Weights of a small sound classifier.
Training: muon at rate 0.002, 4700 steps, batches of 48.
Rows from block 2, named by matrix and row number. Rows with one number belong to one neuron. Each number is 500 + 25 x the weight over its row's rms, rounded and kept within 0 to 999. All counts start at 0. Numbers have three digits each. After the name is the row's rms in percent of the matrix's.
# gate: first MLP gate (model.blocks.2.ff1.gate.weight, 768x192), inputs 0-38
# fc1: first MLP up (model.blocks.2.ff1.fc1.weight, 768x192), inputs 0-38
# fc2: first MLP down (model.blocks.2.ff1.fc2.weight, 192x768, transposed), outputs 0-38
gate.375 089:495507492491527502504516535495533509501510525494525476516442525517473539537497543470491483504505533458505462485478505
gate.376 093:520512512518503504490489473470499511529524467544503461502488469529480521480483530503502513537484513510516489491565521
gate.377 130:549508484499446503541524490515536490508529488527531520487527511545487465483470451478525501483471481530488535494517530
gate.378 095:518506536495526521460465419470468517457499513490500532485470505521472503428520522506512528518532489521488509460524482
gate.379 091:527506505486539436534484484516520528520505466527529529562482517479467512526506485534494461483528534503493523479521472
gate.380 104:525511502504458428514476497514534481515464514522465512509513471511515505510457504482514488499512513498474515532510516
gate.381 096:471506474481511492526492483469495501473517458448524525517480511481529491500509501463530499487510519481518440474488474
gate.382 106:472508520545489470493521508526460489500504515475475473466494534539557449454497519536515494470474523487496479475533480
gate.383 090:524467496520503508521527539492488509456538513495497504466529452518462476507517530493457445545484465531472444478511483
gate.384 089:513525475552498491506477467498523487469498514469492531484465515537519474504499505475478482526514537510503523481470491
gate.385 096:515513478530537518496483514475572534499522483497481499482506481518516476487489510516498448550499536489486486520467463
gate.386 093:502476480486531505496531509532495501516493485480524505472522547565494500480495454555537511483502514480485499480534480
gate.387 091:479497517516489514472497511479533516533514544526503500517515545529481484464520513520462510480452483523549486484506526
gate.388 098:479534488502502465499567476489492512493484510525528501470486553475464539534449453465501489504492489503518498493475481
gate.389 103:472485469532470456522481479524467522498497465519502480439507486521550520522519506472516472462462486488510503519504533
gate.390 096:506504463488472524552507495509495527530486548537472527505553512511501461494519486530446495522468470546496476497467474
gate.391 086:522496505514517487533540503475490525538486490506481492490512523474532471498565528491500485476502464484489530504492500
gate.392 122:487503484497523446530521482483503497442534433503516479479481495494515538511509504469498484497495527471521497507449508
gate.393 084:497515480502490568520558498460496480500526502532500485483492504518534482534441508486521508529547517465466530504503531
gate.394 098:542507500498489455495500538471528501459493486519501522534500475568492529470484494531468517484488505495487490481524490
gate.395 102:552528482497460523496513461491514460497500510512485500482491479501461499506429514471464496507471518523483506481500516
gate.396 086:558497440476459557493521518502466504532512480545470546471542512515517508530496468512551512480531500513475524486500513
gate.397 098:464510523512531486466500461476517501487511453486523546513473450480470463446528545493532520483525513518494495497505502
gate.398 094:500524448501458521499540507489481520471502458529465498511487501504516516501506494476485477507487525450473513517453546
gate.399 095:489460512515496506498519505487514516493473479497496510483509507487516523494486495486478535508470509486484490473493497
gate.400 083:478480519491520523539483496503504499506491494525515494487524485497505491546522486520477433521441472460553472491506477
gate.401 093:536463465486504456512502509539477501517484499455523481500511493565486481496490497470480521492505502472451440527483542
gate.402 098:535499465493497520492474485455480512522512511526476481487525504481514491503516566490540452538495501472541532500536468
gate.403 100:501535506423529503506469452490462492515494522516481535507464519539537497488485561500494517493483520468441496515466483
gate.404 115:449485528543483457556500458510487496516502507518505510518532483510513493487497520512473532486495510496536513494510497
gate.405 088:489485496486495482497489528490500489526453493493507525508510488494477481524476414468478489479508422501530515486506519
gate.406 101:501511503492469461484510504505479471527500534509498544451463469531533489477483516531501483495458534488510477486536509
gate.407 111:500537441495516541495505483537525507456555498515476518499511501510514449458504509493508543500533481540465534533446468
gate.408 088:541522469527530523535511484455506529530438496534477478514494488544459467489492536524487507503475490474487473479532462
gate.409 092:516492519547496484541539539498502487480477526484503523508486516498531557503463531508490497477494469465496486511516515
gate.410 101:506518487495477499506524444488452547493510447467516492468490571456505495527487524489529550496481448466470500533509478
gate.411 093:526526496460470500466529462502522489517512484506492478525533497457554474471472498505505500482517496446492470516487548
gate.412 110:465501453509484490517496526496533523487513506476542481505481505507490505494457517497477504482553509521503452517472509
gate.413 102:527531518488416551512490544504498490497486462475510489497493490548484476503517502463498490493516512512496497519527506
gate.414 114:506537524499507526502505539503531490499519514528508517472463519489523507478510530521507513447520563533435472498509504
gate.415 097:504511505488508521434510484455487517491477486517483468519506500525540498541510530469532496497515485486517505512530465
gate.416 088:490518514496512463509471495490501512522499511495517490472528515475453479527528505552497511527490501523508498477462504
gate.417 092:514552463496499539506498500510480508492521490468526459498504535512527486540500531548498520501523459525474464498534479
gate.418 085:521464470474488531499528515564474462543435499469469487492512473501510479536524537484570469488516493520550521541509478
gate.419 117:489492455514523502480500492505537501509520480478545471501479479483498523542485449479487504484478532467494425478518508
gate.420 102:502499513575496528493532496510450498493519523504512527508521480466454476462479511448467474541470466525523527479491463
gate.421 080:564514542510541482539458517500475508477522499511538517505466420523508486493510517499482481475483480483505453508514546
gate.422 114:516506426479500502502495509466507538474516517464485472520508468523534462483514496478468513492459495486501557491532508
gate.423 087:519494520524503499518491503547491498491508500535531514506523509513535546548544475510509481522520468512507508479507477
gate.424 086:490500506506468502476516467472515517478537513515450493495462500554496477469470490529476509464562514485459498494529493
gate.425 085:475495577515478466492504473526528515516512513491572497486514457484493537493500483527468471536482525522517521501481524
gate.426 091:465499477490465485458505506457503522520520526524496550500460527486522551504527467502514534518506532559486527520494506
gate.427 091:471540504518520544485476529561493534526487482514536509496470482513469491486514568470511523454506535516463501497477493
gate.428 097:454533511499501485538493519496557455558485501524520505509500457518566523539452505426466492501482487516513491455438471
gate.429 129:503462489465524511496494470513531548510484530489469534505487472507481512496485451509500437491492536518472483476483489
gate.430 119:549440491489515509465530525472494506475531562458566501498454522496494525508489535508525502508507496495488475467526501
gate.431 085:586443480498500480491473475515522511482510496469461471487476490531505521499526498492569512488513507494522481527530541
gate.432 082:491538495532522474514500487496501490485512548524497484495512503486546497498463500537514513503475506508550503524534485
gate.433 099:484463478522491453501492473494494547486516474504494496454495503465460457498513511439457512499502445480488527505470528
gate.434 108:491505533508488456523515569527518479477512561494435523499483505512481475518502497475496467493475509558474481522477467
gate.435 112:482487473479469495539541484513485536487504479520479498513512522470516484490472508465471487483501487473489535486504512
gate.436 094:506463467521505519518447459496547580465492508507522488475511521496448483495496484508481522517568466514515497486480465
gate.437 097:514460467495504479494478535513503547540490519497530519534513454516502473492508484532528524535533455501523474541537505
gate.438 103:463458528486488492522511540485480498523497477503492484507535528516481471522544509529461517529494465475531528462514487
gate.439 093:524480507485501518489476489481523510488506457488507519517524460493480478507527573471504484519489478505511529518490525
gate.440 088:559514463494510483478505494522510475481491497506479468553529530530511511508532549503495499523517529494552471501485493
gate.441 092:522515491532522507502499500488536434496472508478510481524498539505510485524523468495516507526505481509508512483452509
gate.442 090:536507487471484466480546491522482570497483467497503537533528527518460509452507497479541496524461477496549539438519502
gate.443 120:536492486535523501463474504505428522519487485529510484500499517535498498480508457486454510547521525526520505513511494
gate.444 104:536460492542495539508477520509507506534483477524469495466502525477527495543551515507547472458535496523451515512481462
gate.445 130:535502503504524523531509479490553502546514519497503534520464517518485530510486529534477533527445463518515464483470511
gate.446 090:467486505484534452518477499521500497460496509533469468550463495510489530472505497498480489522472460479467474478453525
gate.447 090:517519505516549524457481503484490499522481500503565486507515457475536448504497475517495498505512512536481497495491522
gate.448 085:495496499486445519524535530506491512517549495498488531466475491535477507531516490504504528470470495475504537475501517
gate.449 092:490496545515504538522528538532498537504498452498484499502528531578503465531494531486472491504480459500486464534503513
gate.450 089:560539499537471464490525494477519447493490470472495504458509477504504510500507480463521489475512492507507528507501496
gate.451 091:536521495478515504510510520510506489485480549496522504516585464510499451479478488499499467491496505499508503475494520
gate.452 106:516485457545527490469491491481508483508494482469468503505469506493519491476454468464570499500493519505507484471507515
gate.453 114:505533516514500522501480515465546508512483503497533477489488477522496516498458517500507513519486542482550481500473479
gate.454 086:539468503536551489523491468519533475518499522565505484506521459554470489522520506484525500529489481499499504456469481
gate.455 105:505471493493481505508534519493506570523500520530487509486477497534501467515514480474485502502510462512510531480504510
gate.456 091:481475488536450496514508494506491439514492498489494522482512526521560490470510486490522535432520504508492516476478478
gate.457 095:558494505524501488483524492486509492483515557469485500462499507482489465510485504439519482476447506511486533496518478
gate.458 094:520522490489487493516567480468558528478464521530490482483493471536537471480491497473527478499498527469482481492492489
gate.459 137:500534474520487494493501503502468531522483475503455469506523472506486541472505502509509517510517522512526504473469514
gate.460 104:459456513510512464481537509509499478536456487556508468500498497500472523524473482543473441534452475477533536497521514
gate.461 091:482520447482497525475506498500528503509500445480540483514508526519498501500546531461453487489489478504529502545475475
gate.462 117:489463496531465516489483444515516524504486500490497533517472464486477530517508490474481520533514511495489464480455507
gate.463 107:522503480518454501523471506489499499504484433519528538532478464486442522509490520527519520501468487481517480501463467
gate.464 083:515485528507460532513494565496521484510501499440500497482515506506475499497499538510460535514517508490483480514548514
gate.465 092:517505525473463503516523521498508495519525516492514473511490515489481490473531502531529545464484476564500520528523468
gate.466 101:504481493490455497535527509533544505480522512468496490436480464475493496489506485472548517479522514525473495534492515
gate.467 094:539523528547497506488503487468504529491463521496518444456504521496518501531450503483517485517484516504510461519542537
gate.468 090:503479456469521503512507534487474536475534493536481499534509496525528501484487563553475500507524521531504529491488512
gate.469 095:501461497502511505519490464470535520498495523499476464547525513490503507474494511530482459513446485493485535526495521
gate.470 086:480498468508474521501533533466522507516498548519520481480479458460555481465521525472476461536470465553498480470486494
gate.471 112:498497523506519516459502500465535494488527485503518532469490497511504490512542479461494505534502486527524479503472536
gate.472 098:517489508496500482488476458489545481533475487474528486498530506496476497504512527537459531472502523512517512495521434
fc1.375 086:501546485499487505516510519527487504521491550503511446469526515492492507507484511498532492503508513499511483474511483
fc1.376 088:513503488495476449523489519479478466492465457443508511451481507477492519504512505499481482533504490489505463491493504
fc1.377 127:496485550479490501488515484515491484518496512468522535509477505486496530511480556522474522475493522491495484492462523
fc1.378 086:524523443502513506486488487509503522491473464490450516514497476511458487489499454463544541514456475493546505485513496
fc1.379 098:533525477516532502520512509530516496514518489516523476542500458496459528541489486499480514471482489508464527459522497
fc1.380 096:420501491501496518499542486495555487547522513471476498446524460497491524533514447517467524518488496514484497493499480
fc1.381 098:481509483475514468497529514494503509561506535511501510497493490543507476507484449483514523451502524490486458510468470
fc1.382 105:455522514549470513497525531472501464493505442476477505497494483498541505481506505491487502559477487477471479496501488
fc1.383 103:520509511525517469501472535497488530504486509562498524486507484452493477477475528484464503505540509483476511511505471
fc1.384 083:479523473514495529451517511491520521494485534490532476512492536510474505513519496517521469491507532519476553509496511
fc1.385 101:524473479493530518504492503530513457486475499519470516479513451498477474473485519486532517523541504467502514496517496
fc1.386 097:491481536522469450492507517478508470519470521475529472534519529510552529530519506511501466507527514545498508535486491
fc1.387 088:490497514497507522524500489473504517517487497484474485544464489514518498512502510480477479467498462492487487481524484
fc1.388 100:527486513468527525520457534457475476479558494473529487508469498513484514484479521503498527508512499501490523526464475
fc1.389 107:533509512485530485499489491474491526507526489517521452495517516517524547503488475522524480495510529491486486521497499
fc1.390 096:492492507511485476505507494460520534503450496473517510521491535498537484508486497513518509484471543490490460509487472
fc1.391 080:511478492517491498485511487507453553525489521478472477485476562480496467546507480448535492503496557525506530487515493
fc1.392 117:508486523510491521510478540526482469501437518481483500542514512533491476501515509540460508561510500489502473525532503
fc1.393 088:519489521454483507517549479482485487464540456559443463480490523544529495510464477466500503501486455520538554497505452
fc1.394 096:490516525513508520526460504509507518518532464506507529495532488496474491489484521552536518515511500510460477521494481
fc1.395 110:499506492518485529498487476485533437488476486504445514473493536538481538509533452509468540508501469498465539472497512
fc1.396 094:510540518510500500458521529519473490541469552466507458488517505504486487490505475497491505519514567508515493479511518
fc1.397 092:513479491506459529509501497483531463497513493468561479488507513467489547517558482534539487460481532497519462483481514
fc1.398 085:501476516493509492496525538506489500551492459486498526527447526495536484516485468517512474475529441519488484459469477
fc1.399 100:493530474487473476524481529506549485502536491499485540488551483515509476476521510502477473495494506451517515473528519
fc1.400 088:525496506434501499517517546485526530521514491484483525514502564552482501490460468508466467468475536517539490508481514
fc1.401 093:476470532478500549508493507484509449527496488481537509520491473509510523476482498486487502547462505536524489503533482
fc1.402 101:512507490514435482485444510508552502455486471493492473484502517494487500484538523519484492479507514483494478485505538
fc1.403 100:470510546473482467548552501489482539499460472509536495507508499496491487540485497505461505502523456528481532532490468
fc1.404 108:494482478503461493494477508472472508530531494544486489510536452517513540475483512520469460455469467529473483487558497
fc1.405 091:499526481521497489519494552459536533483522495532483481491455511498505486479538529458487519484494508509499520482462511
fc1.406 094:485491513485419495502470503520482515495483507513519503547499527509531518519545530497487476531535459538490488517462478
fc1.407 110:504455504473491521489494504474484509497475494443542485482542486477465459497483521476486447491535517431491522499492458
fc1.408 086:494502481502456492476486488553505513523469528478503514524506456504473525539470481537518516506479515519482537520495526
fc1.409 093:505506494454525516495496450506491461493521491519513497545525521514471537518473522507532479500510470520463456536496457
fc1.410 093:489482546489485531468497488475498508527527510484502510446490558484497473514464492536521507454508479525485495498492485
fc1.411 091:476502496568472500522471467491464513549539510515499490480494481543459416535503508490514470543525482507481530488498534
fc1.412 115:522514502490495531503490495467458505504502532472493525505506488476493482496514488500476492495501493487479474509488496
fc1.413 096:463480490538533506466491458487496482557482498488489474488503493514488469490495540530492465495497503500492539482495524
fc1.414 097:500505558489504462508516497448448461510478491517478465498489470473527522521553504496488475476511505533490478502500431
fc1.415 100:509481484490510508501492515514526491541480506540491547509459491436513489497518530510513526471528493534480514486489469
fc1.416 089:519522515538475538517493503495520480500446482534509440508484463488495503499508541487482543499520514504500475529491482
fc1.417 090:500484527499524478531526493495483515523505523503519487496493512478530545493435506523529520470497509498484511550467492
fc1.418 087:490513503495509505480493498522519466503460490518510462469488509492505462530507487494501499503507487508508499512489464
fc1.419 124:510470469484512499491480515516488481497531476511490478446471487512485528512515455511505530484505498467511486528492502
fc1.420 105:478521523496487532501498507591525446476527544467487509489523473452476476566535490473518488436516521513497486526499512
fc1.421 082:524431495493474524454508490451540522526483490515483531499541493462493533522495499508496515536497499512515516504491529
fc1.422 117:538535533463474502499442533444490512474461471492521518521497538531524473493547498483512558480503472538505486446470565
fc1.423 085:509480516467525485507481539514468517498465504477476483519488508449509509490514527468444504506539521487463501476504542
fc1.424 086:492524490486491542474493500515511458511501490486509505494501486491531471448514507497503510428535547478511524528480502
fc1.425 090:505499522494484507516469478505511475488495504500478481516449540469469531520474472479545514478517531454504514485515537
fc1.426 079:479504492528520520472520526516471493488506502498494500496506524492464487505540516519460534486450541494516508520492479
fc1.427 093:499509506473527495540475469510532465462463487495503479523516444516524488518511508487475495462536493495556473489467492
fc1.428 106:515505487542502468520505454470528502508486533507503515506472504469505512496535487458451478526451518525474482486464536
fc1.429 117:479509587520499472501507498495482507491498513466515495505493509471486527511502485525498564498464488441468490479483499
fc1.430 118:504493494463529492509495549454522481479473514514528493547484506533464471481531536527563475479480480480528528458469487
fc1.431 083:486481506491481502551448502497504499456506433528489516458480492468518551491530525510510503516474472516468473532470529
fc1.432 092:445462528494516492518519537542517487495465534547502526493479492510457490496496469478480502512521521501493498508486473
fc1.433 104:510529503482499491495530494503506505531490488524507529478497527502535503510512497494502488560514518535491520508502467
fc1.434 106:529511484517524504446506503490506509462477541482509522508525478525479517512528483489482516512530478522507476459472534
fc1.435 121:521515490494540503480538497511504490481486518500541509520480521471505478504487559519496458470496481476494536494500514
fc1.436 098:502498516524486486518461495518467489518517538464471493444465517487494476478501477471498544533527516509503490484491504
fc1.437 101:500492545504485484460512472478512472493519526524454471497524526494527520476503546467500527498442514491503508490517507
fc1.438 113:494513497489488521500535501497530496464509460476460478519507491507524529495527478482530531497491505471503501464490514
fc1.439 097:524506481486527537522513503504473503492459517547512519526526503483471544537518478516494493462491450526512535560504506
fc1.440 093:506497528518519474535506448447499493521530519477505522518513525498558542456465491489496512537507503501487508504519492
fc1.441 098:499477493531490503471505472477511474469446502493475494536494473526527495510507471521470468506441516517474549458507518
fc1.442 083:526476562527443524446492497506492546516490545494523514502497508516513485524533477517455527509537511485508470515520484
fc1.443 123:479518456443482509491458521525514501513509480476490536525535520477492501520504503504514495528463488498488482545512541
fc1.444 112:519554492494518493518442553513479487444532529490515480504514497510490512452475475454486491494512491499500536507495499
fc1.445 129:505442487525547528525465499517509483513449472504509525513514509516496502492516507513525508509482553461528451485456478
fc1.446 084:525508494532513481536473468492555481526520541524504483490502506476553445539543501502582485542502551532496496538484503
fc1.447 097:489494524489499507479529456521513543524507450532480493497507461472470570438516451506465522526495483495481475477469482
fc1.448 089:451520470496522563507451498463541469535482560496482473523523462511539529485479509442487486483491486486471511468520479
fc1.449 093:492500529501515493514478491524464491519498467510520522471445483482536515511501514491507507494519510529530523467473466
fc1.450 090:529494536521503477469513492453478521515487463484535507461520487493501508485509527495492461501497499511508488524488511
fc1.451 091:506495524500484498454474555537533451533513500496465480494488508508511535526515551498476497525511502552495523530527470
fc1.452 105:485467489479564505484516479459514490493477454513510509502483482503492505521533527535529498503520512478496497512514510
fc1.453 116:528480506511522563505525545492518487534477506529512486476522513466514470465532483501553478525547496533564512481507564
fc1.454 084:522530490480529516543521508515557495474406486528483498514467465520509491527518451499524455508514514536486493485452545
fc1.455 101:484516511508475476548465518485513520487498530506515495508511477477463544514497497515459497559503482535462492449496489
fc1.456 087:508490522482480483487525478538475514552505499485483547496504520512478501468562496469461499536557524454517505509502445
fc1.457 103:485455480508537505475505484447526477459447484489488505500483514453503454511470518480481495492506500492466474471448472
fc1.458 097:496505458489507501520494544488499479495472532478495494465498515484491478433517501514477536496509533448510529503471510
fc1.459 126:492491479502495476509475537502467506506469493453480454528524471502478481502480499532540526458526529506496512511459509
fc1.460 099:495482487511485462537526521482513476554497493477505475496495471523519481502504491528502491528473469474494509506514539
fc1.461 090:477504483463504456545513503518504461500489496484540484500466524514487492522522496497526526468515467539500472528494546
fc1.462 119:475486491497481494449493519513506520497538500469458519491509528481471500507503505516503492471504450433492491514452473
fc1.463 091:482475489470475473526479515488522521471517513499523524536492494526535486512525497457528515460448480492476520494474492
fc1.464 090:537495552531486512490509521484512524474520473453509520554539500524497465453505452505536485501530480480516473480506505
fc1.465 088:459504499486507488484549472535488475520507480483516535553492460463508466534465520512532523517548482520511497544484477
fc1.466 108:471498508519450496487514501557501534497501504492513501468456499513436541494489490519458518501542504496488498484469545
fc1.467 104:541480484501530512482503506481478465554470554521506503529522506491515502445490511514504507475451496510519478483479486
fc1.468 087:526466520545536510465486526534485517542515526541452548466486518530463510483507504511494498497539532464476496544522519
fc1.469 087:494522476502470505504478550486482515500483498532462470499526454519500519516481498491499483509495492531510488497467489
fc1.470 087:497478528451464470469481478469474508497490521461495518473520508479502519533521489529507497476479509477525491541528521
fc1.471 106:485500499456499492514523479491489489514467511498442476457491555534506503523499486508521517461489525482512475521467529
fc1.472 092:518526506502503524495472536544493461503523452506508534507455465482510494474515517503526497484533479495491467507539479
fc2.375 076:487546482503513457530466502490442512499490494500484496487501434480488515507506504526509497509474498484506477503499521
fc2.376 088:484500524511471531496491508491492531473441495481499532472484492547516498495503467496492517523537501480508497475488487
fc2.377 146:536498521455507477523482499515488502487485495520507508483492478480482522523478484514546486500541490502521457504480478
fc2.378 071:492501545514507481501450483503472503492469484502505475546473540553489544478514549543511514514533493521517492513452491
fc2.379 092:501475457517508515557523496483509482518447526496516489501524512492452494473535525510541535551512502511459461498507505
fc2.380 106:516519505516536505508484471495507461487536492539488475521475506524511494508529480511498531483508510490503556512497516
fc2.381 101:505453484481498534457501493542448490512495473486474503513510506483476512528480515497474499499486528474556491497515481
fc2.382 111:490519525493463464522564483504498464523515516531511517524520520499526502487493519481518481498483467512497523458499508
fc2.383 095:499493453514474526483476536512459507496524494505527532512520490481513512523480525489511524533504522472508481492541468
fc2.384 061:502532473525515504482505502527535533527490492502457519486493502518497455465525480494521493548491523481493473479522531
fc2.385 098:516477487461492485527511490525545521484546495499493487490508506568537462484488481547516528479520530475486509500536496
fc2.386 097:529509499566478490508498527445519498496537474498476446535460538543502489519529500508494492503547492470466532467503506
fc2.387 077:518531517490503500511532520487508489535497476489544463481538527534515456505525517485509472519466475481469502477504495
fc2.388 107:480502499479533486498500489449472522438497493507485443527589505521468491543513504477478498522495516502505471528496478
fc2.389 111:516534536493543465476503483477525526503536463504466451522490495543493506496494486485493479496483511494458500507507459
fc2.390 088:488513476512493486502501511521465512481502527485517508524476523462516477520534533489502495502521468500541461538525505
fc2.391 062:533496554486483534518519496426501511488507489506521507524479475537500518499486545502495494468445497546526482530506503
fc2.392 145:496493490515439494504494526504531479500504475502498527516486533490510502525509535478496491493489487518554470472510529
fc2.393 080:459476498475499503511504469508563523509474526499500532484445496477497490483530492531500487529483521510485497517518503
fc2.394 093:513483515502500501501485514477483505530475508470480495497445526498540477511513476512492504497496497545511496495501553
fc2.395 115:499542437483532489491473503537498516514508520503472482505497496496485501528534489511495496488487488494545483495527469
fc2.396 081:457485485512531470517556478486496478497495475503549505481537516464548491470509517467522494458495499482552533440466488
fc2.397 087:496509508511536485522517471481478504470446475491503497567493519501480487490514517531479506464539530517467551545497516
fc2.398 076:502552503510544464510520469491482484499459484502470442474510538543513474486469534474501468470461481487469528472519507
fc2.399 114:525511491490506511504504476463478529534421519485499475468471524484486484516522488519477459478502489508476540532482520
fc2.400 071:513506496529502504479469493482514480497499529530450540484547500517498497501510487494512509483525528531482507524541541
fc2.401 093:522477478506503504520487488532521519518512487491493496528501545519487493485471482467511510510495528505494512511504530
fc2.402 100:525520485527524507484516523500517518512514469518533528513507498473435510462536517463532494538521500516455520536479468
fc2.403 095:522502495479535551464538553456501472564540501475519476490512513496536477513495542512455476488514465493508512486510458
fc2.404 120:490529542497492529536509503494523548469465499482517484478510462504522456507534469517535489473497501529505442491485518
fc2.405 073:519517562496506501527497514527490499481508517516513461510491510495513566481494557524496503520498452493519500478540450
fc2.406 087:534464469477493526502510496477508489519503483467537545513503458524492442499508474466508515484469534462498495499470537
fc2.407 112:510471489487513508497472517475513524543515460446510549516545464479490515480491506498511537508522484526461481493496526
fc2.408 075:526503458530488518527527474492481482491509461526542526545465498513488535541466529513498528480504475489510498519482529
fc2.409 085:450545499518474514549487502543495541554489494504501494509445520509504467464537488468478474518511537531484498520507510
fc2.410 087:502495460499509498507513506450506523484493492462540470543493495521517509474444524484484482480496521487531483523533497
fc2.411 075:502470510487526516499519477503502508524453526474511497536509512535538468539492489463529524500514506499499511509492553
fc2.412 117:520469519494544452531522506520562499487518443504486467467482516481494490499501472557514462483505541506478482493487505
fc2.413 095:500469524510539499474512538519478518519512539480512483490470468515494505483445487489501537496496502537522471533515515
fc2.414 112:465509529514511550476515496512504482465465491534468522508535541485474463499470525474524475496497468517509508506532475
fc2.415 092:506533509520523531504500531538479526501542489532503449499468489512538516486493525517530472484491487525524489509540526
fc2.416 069:513525508463488472498520484510473518481481535446503474498512481506518443494483465492487495481496524514472525485515492
fc2.417 073:505507501514477508463520504523474524516485523516507492473491470498495502499536458505504538530479535480481474484504522
fc2.418 076:483463494485492513512490488501475462454524507525479503489475526486500515501515520479521496499507513503509480545487494
fc2.419 127:491489505485468459494505484485505493449485492478431469482522509480514482447516509528528525461494484505476548505527514
fc2.420 102:517502516449482485510485507514512484515532519514535521516541474520501488466458496533509478470512492476455553508513510
fc2.421 054:467525447495426509489501508543505479532507482527495492529477452520485519447470494540551475484483514531523494516497578
fc2.422 119:483499510513467465487526490504541459484500485507528521558485528492502522518492515472534485506563469520526555507519525
fc2.423 064:481534504506545479471457505521490501446489500530503510491480467495446462542512460565444447523540505484526475500516471
fc2.424 071:516496532494488455470494463537495512512516446521492516467488516516492538553461502535495521505469491527472512478506507
fc2.425 080:488489463494510460529452504506482518525499460479527485504539482481537443409482501527494541508496511472471496489517486
fc2.426 072:479521499470517515462509536490512557485506475477489491492495522459525456512491480509468501487490555528507451509518507
fc2.427 089:525527480538586505491526505518489506469547528507525537460524484480497513472441475508504475487482514511451503525448504
fc2.428 093:473515492499511526519460523507488512475527479531490531474523488499509518500479502453509520465472522473525467445492549
fc2.429 140:465502484518480515446486475519498519506514524476492491520545452478485541493495479520485476497510497525512480541458480
fc2.430 125:478509515492507490481477517485551522508533493477475502485484505499506476484519468533506507486483496499513508506515475
fc2.431 065:464556516470443509520532469529533530509493474528488497486534501474511517456486459467520507535507498489520469508508468
fc2.432 079:519535502516504511492532437497501537475547491486522481471495522507490508519528553517467491476497464525499474489500513
fc2.433 099:552477492497499463520530464502496491499537484446510514521496463505511549506491494512505530502514495493517510498468460
fc2.434 108:516518490478488524548478513529500511471474467525536477487490514492522522509500466469504515537457502500512474468521539
fc2.435 133:491491477438548497541481460481453465542490499475533536503519471507519482475496491492484522520474476476514499479487505
fc2.436 092:476481524537490542511467552468467517499488517509507458504538480488482466483506469480495502509552490496474486523476499
fc2.437 095:513513499502547513533468518523529535525475498477498481498480515527463529504492529513512474496526502529490506491498529
fc2.438 104:504523475478496484500502493532503519500462457517496507465501521521498480495492476519545492499521488457524516461485542
fc2.439 088:486468516526510467526513519543511506510461457495499505487473500459507489531502509513497506504500490476499532489524489
fc2.440 084:491463495542493443472513469517495469542522495498465516525517489488527509470505469468494534492459492478502511509443516
fc2.441 078:507511498479506492467498481505526503474501511456515490471513498451479516477504541469483479477510486494462514460511464
fc2.442 064:512471513528484487517496565496470521467509459470502506489495479489472469444511463530554522502498478489510458523501500
fc2.443 151:502518502461480483478480492492550478511540488518488489461554472481494471483483445486558488496528477508487508497495524
fc2.444 115:479493533504482474493537492544500512463475505511502511498507443494491453495523495481456504526496522481501484466475481
fc2.445 176:482490496500485493499484509517503507515521536497479517491465490502482481515526495473499487531479471522517479509489513
fc2.446 072:526516494492512494519495515490521468495493495445504536472527526514442507460503505515504469523461479490500476493528485
fc2.447 095:534533539474451504491481473464492467464518545492521557523523534506492492530509512461491465516493442508446508531479498
fc2.448 067:498480506474493518453517494542453468455542464543500544516517504468504501485476487496499453478514496459490517496449511
fc2.449 080:545536497518527502483485515520470499474462482502497538517506500458483470507539524510499513509495503538522499514519540
fc2.450 081:493473504525511481472519490488515493509511451472544529475475521501525494498454487507527508488512511478495493498477548
fc2.451 099:515521497536524468495469500462482503473513530519505482507500500508493485516517512529519494521573488510474544487504466
fc2.452 126:513481504456496480525534514492537456515497505511495508500476510483514525558543492506468482509495446523526477498487502
fc2.453 139:501489516517479500483457474474514505488483456494418499522539515510491482491499526481536531499487500526526471532480511
fc2.454 065:488496509502492518513500468506462497498551545484476523517508511521465550441507472475542520486482442478522476462505535
fc2.455 111:525464506487492471468455494460526546476513509531520490512507492478477484458536508504505540516477477514507545486504494
fc2.456 068:484503513484458452553477516467511487500494554502485504510509511473523489450492548499492519503534492495484480431529517
fc2.457 096:470481481527514520448523499534506492462488503441491497521513500516495526552523480498536491530452495525514574454500526
fc2.458 087:515492510490526524535486458535471482495507535501478525482508508458502491522529500466476481538505523470517517494487495
fc2.459 142:526525485481522506489454492492506519475517434458494489484504486494516531473491537531510484520504505489497489508507476
fc2.460 106:542484445542498470491507460488482511522465476492522505503524485495528514475549520512461493473509465533530461500498524
fc2.461 092:530426500521536546477509481523461484420471515488522512523494485507509499476501442488528491504519497512496479501510519
fc2.462 150:454523509456481465550457491547535508499498521552498495501503445527476464508486526470520483503477545453559503498513518
fc2.463 104:518461519509490486508497491502552513508510446539516495499522519561486534484554483524545458490523484509517482496480564
fc2.464 076:485548493466492530504521480488446515508462500494513505472483488501501454490537556523551505455508483498519494473502447
fc2.465 092:507468520494500502523511468495561507531530523505509463513487522490531491491486486501460476459513516516527517497465523
fc2.466 111:506439488499522470516532514494501514506468492541528495489484505461531513501570468499579479491492505478492465525514504
fc2.467 098:483503474505487470497515526539471507476478497508543501494506500496482497501493518496499536516471490535513501464521481
fc2.468 068:540505532480483476490521468482440512506482470495482522503538518447528463524503505539464503493499458502494493523519523
fc2.469 075:497502515528490523505487531486462524528532505479509445544526485496456469498512498495521502485540510495529491463526502
fc2.470 077:482514524472518495477514527500541498525458497512456510471512501523505472512494504531466566475487455506511507491503480
fc2.471 123:469525469519466527527498503527495502475537498512472518509501508509498462472507469478476511455472512510517530450555486
fc2.472 087:488542500479458476507498496504498511487456488494491498509463540492503497488484496542516486468460512489505451516512497